config = dict(
    arch='unet',
    model='segmentation model',
    dataset='rendered dice on a table',
    train_examples=72500,
    image_size=48,
    crop_scale_min=0.8,
    horizontal_flip=False,
    translate=0.06,
    color_jitter=0.2,
    num_classes=7,
    norm='groupnorm',
    activation='gelu',
    weight_standardization=True,
    pixel_unshuffle=2,
    widths=[96, 192, 288],
    blocks_per_level=2,
    block='basic',
    attention=False,
    upsampling='pixel_shuffle',
    label_smoothing=0.05,
    init='lecun_normal',
    residual_init='scaled_by_depth',
    optimizer='adamw',
    lr=0.0023,
    beta1=0.9,
    beta2=0.95,
    eps=1e-08,
    grad_clip=1.0,
    steps=8600,
    batch_size=256,
    epochs=30.4,
    lr_schedule='cosine',
    final_lr_fraction=0.01,
    warmup_steps=1720,
    weight_decay=0.0,
)
Rows from block 6 of a small segmentation model, named by matrix and row number. Rows with one number belong to one channel. Each number is 500 + 25 x the weight over its row's rms, rounded and kept within 0 to 999. All counts start at 0. Numbers have three digits each.
Before each channel's rows are labels from the 100 images, of 14848, where the channel reaches its highest value: "patch colour" is the nearest of a few named colours to the mean colour under the peak. Only what is clearly more common there than usual is listed. The data: rendered dice on a table. In brackets: how many of the 100, against the usual share in percent.
# convs0: first 3x3 conv (model.decb.0.0.convs.0.weight, 192x384x3x3, standardized in use, each kernel summed), inputs 77-153
# convs1: second 3x3 conv (model.decb.0.0.convs.1.weight, 192x192x3x3, standardized in use, transposed, each kernel summed), outputs 64-127

patch colour: black (33 vs 14.1)
convs0.35:541538517520526485529504521520533521523505558521494537519527505485463485489488491484523477505480486487548547504510505449479481522485451534502484502478516468483478529482484475512483490507477517465484483469491478465478485516483498471
convs1.35:525518520501491502506515537509507534534539506536450502512502553520512477511507504530500536485489494496494484497506531482543494524482519471505509498513520508511535518477509504507545477469549497

patch colour: grey (38 vs 16.3)
convs0.52:531471521512522438536524544520523487553546559516517532520551535478505505517521536525526518521505502503524532515529547508532516513503498558528520528423514479512516522534517489496525538532531549515539522530522519527526526510515517521
convs1.52:489492491493511487478512474507518520472466510490544515473527465535487503478530495502535507527474493505466504509476460519463485472504464465495479521488492524528482520509524440491493541515447527

patch colour: black (32 vs 14.1)
convs0.12:531527538539532503549543543539540524530557552535531533526531522511510524514524515532532501511531511508523536513522497519525509516508508507511517521471509503511515521516520492506517518518513511523511498519533530508517523500513535517
convs1.12:541507494500524493493540527528525502519506556488506501514528486559534485497516536489504515499487469474499528519502465505517507526498518479531569499544489528547529500484518487493473495570474498

patch colour: black (36 vs 14.1)
convs0.182:523520522541522498532512538501503504542527569517513538520537517469458492481508528515525488503500513499525501511491507469507487504474481547534532519468514457479474501507491468508478543501520519515540492531503478538499507500482523519
convs1.182:515521499491516535514518495560505478512474518486523504501542468500508468520514527504499509526504478509486514514501490498520511510514502499543536531544564513500469486526520481453507522545522539

patch colour: grey (36 vs 16.3)
convs0.8:492510517488489470500509523507519520516504502492485493510544534517497522532523519540541502541513506525536514525510538512528530533543514535547518539487504508529532530530513524532497524527525560499543536506517490532520535536535505532
convs1.8:507519537504473512483493479491526531498483481531511496503511477503488523520521453499495483499493536525514474519508497525516480529535541544525526512525446520489507517532502511549513512504505494

patch colour: brown (56 vs 28)
convs0.81:490482499484482499487478488479496500499493526498488491514515515498449488499494509507508504514485506502516509507483537484522504511512505547515481513495485484503498495526492486505493517513511543507538509517490453522511506503497477504
convs1.81:495533517472492473464504513528501527488543461488525521502516543560481530475526463539490491493489518509469508540527521472543503509487535508522500509503507473495552544495537542521538526483545528

patch colour: brown (56 vs 28)
convs0.152:500509496492527483532477504496512502500500463475519501517482508501506498503494495503478498498510495509492498505539476494482505493503493465494514485517525494503501508478512529502512503498486493469459473472509500492497494511507525493
convs1.152:483513523532479484502470499480523576497501470503509481490548504500486491490463472537489519438552517501501494452519489481524489493487516482487448492483474458475510484508500493503513545446507503

patch colour: black (35 vs 14.1)
convs0.186:535533517519526490521472539513535517520511516519525530519510522492486505498506507503504509488505493513514505517522492476499494496500495486518509507482511530497496530513499510517497504496493474481490518464517476496497484498497500501
convs1.186:528506523553460499520477497504503548503477456543502515496512509494522495504471531521514532457526534486524485518496518527532522507476525501524509495500509493475514482525507515532509522486525525

patch colour: black (32 vs 14.1)
convs0.113:518491551485496502537547498531518495483520541490492522529532532511553539521508458522530519532535482470538557515539503523526525529545470498513513512496519467528517513489489471514507482500478543494459473520571562474493529494521513516
convs1.113:538514500486517515467494485509497485534476512509454440515506572490507478485519530515460461486531504491511535533481490484513507532496511513540553521485481530484507506458505475485503526557497458

patch colour: black (38 vs 14.1)
convs0.141:517494527473519509523545489526529507502512520504500497512531498507520525507506428484524530519512491482545558505555505547474508527514498437499511485515566490512506511475508497508527453528495515493443465513557528462473502522509488491
convs1.141:515490472498515501476478501480493528490518542527470465514509534492487435500476501498508512453531460497531513460508496453495487503508502523488489494528488495493494499489493491476475512472471532

patch colour: black (38 vs 14.1)
convs0.117:498528523479475513492464492501509493469486485486457477504468521512519532514507494505515477492473458492497491501469457468501519515527489471525467509528488540516515509498507508521459476466492467464480499449523478488494497489515469482
convs1.117:539511529512455500516499484491486567506495462515503489504480478522498500503468488524482519486539515439502502502491491484499479502496519506493482508486424474470511490489500510512471447499506545

patch colour: grey (36 vs 16.3)
convs0.19:520501520512516479521516515519521508513515516501520520523517505501509515512508500501510513519509508512512511520503525490513508513489491521499519507463499490511514520489496507502506503508511509474491506480506510485508519520508498515
convs1.19:481468467500472478542509520531464463492512483511498507443512499541521497512521506490541514510474505497460466525489494484518491427469434468469504478510521481542460514523507454491515499533514518

patch colour: black (52 vs 14.1)
convs0.191:515504541522545513506505533529541477516533522517470531517507497484461504476530509529518490534484503510520490532461484513492474506476508493543540522516524490470477491498521530500483557509525494482532469476523472515504496493469527500
convs1.191:512504525525479462475493504511518533518472507504514500505550504513497495481530509514492529482548492527458518487505479439501511500511523511521549503500477489514506462504506468520472523516510587

patch colour: grey (39 vs 16.3)
convs0.63:547516526526525451521520519526532521523535509532536523506518503511528520529517502512511516515517508517524519515533488507496533509505518504509531506436539522533527518515531526514512499538531487488487524493521520490521522518531508520
convs1.63:492508459485481472480535524504512486474504505499534485473532530551524501502552530485519494523465508498414496525485500494509488463507486502524515488471472469534482501540516450485493495533498490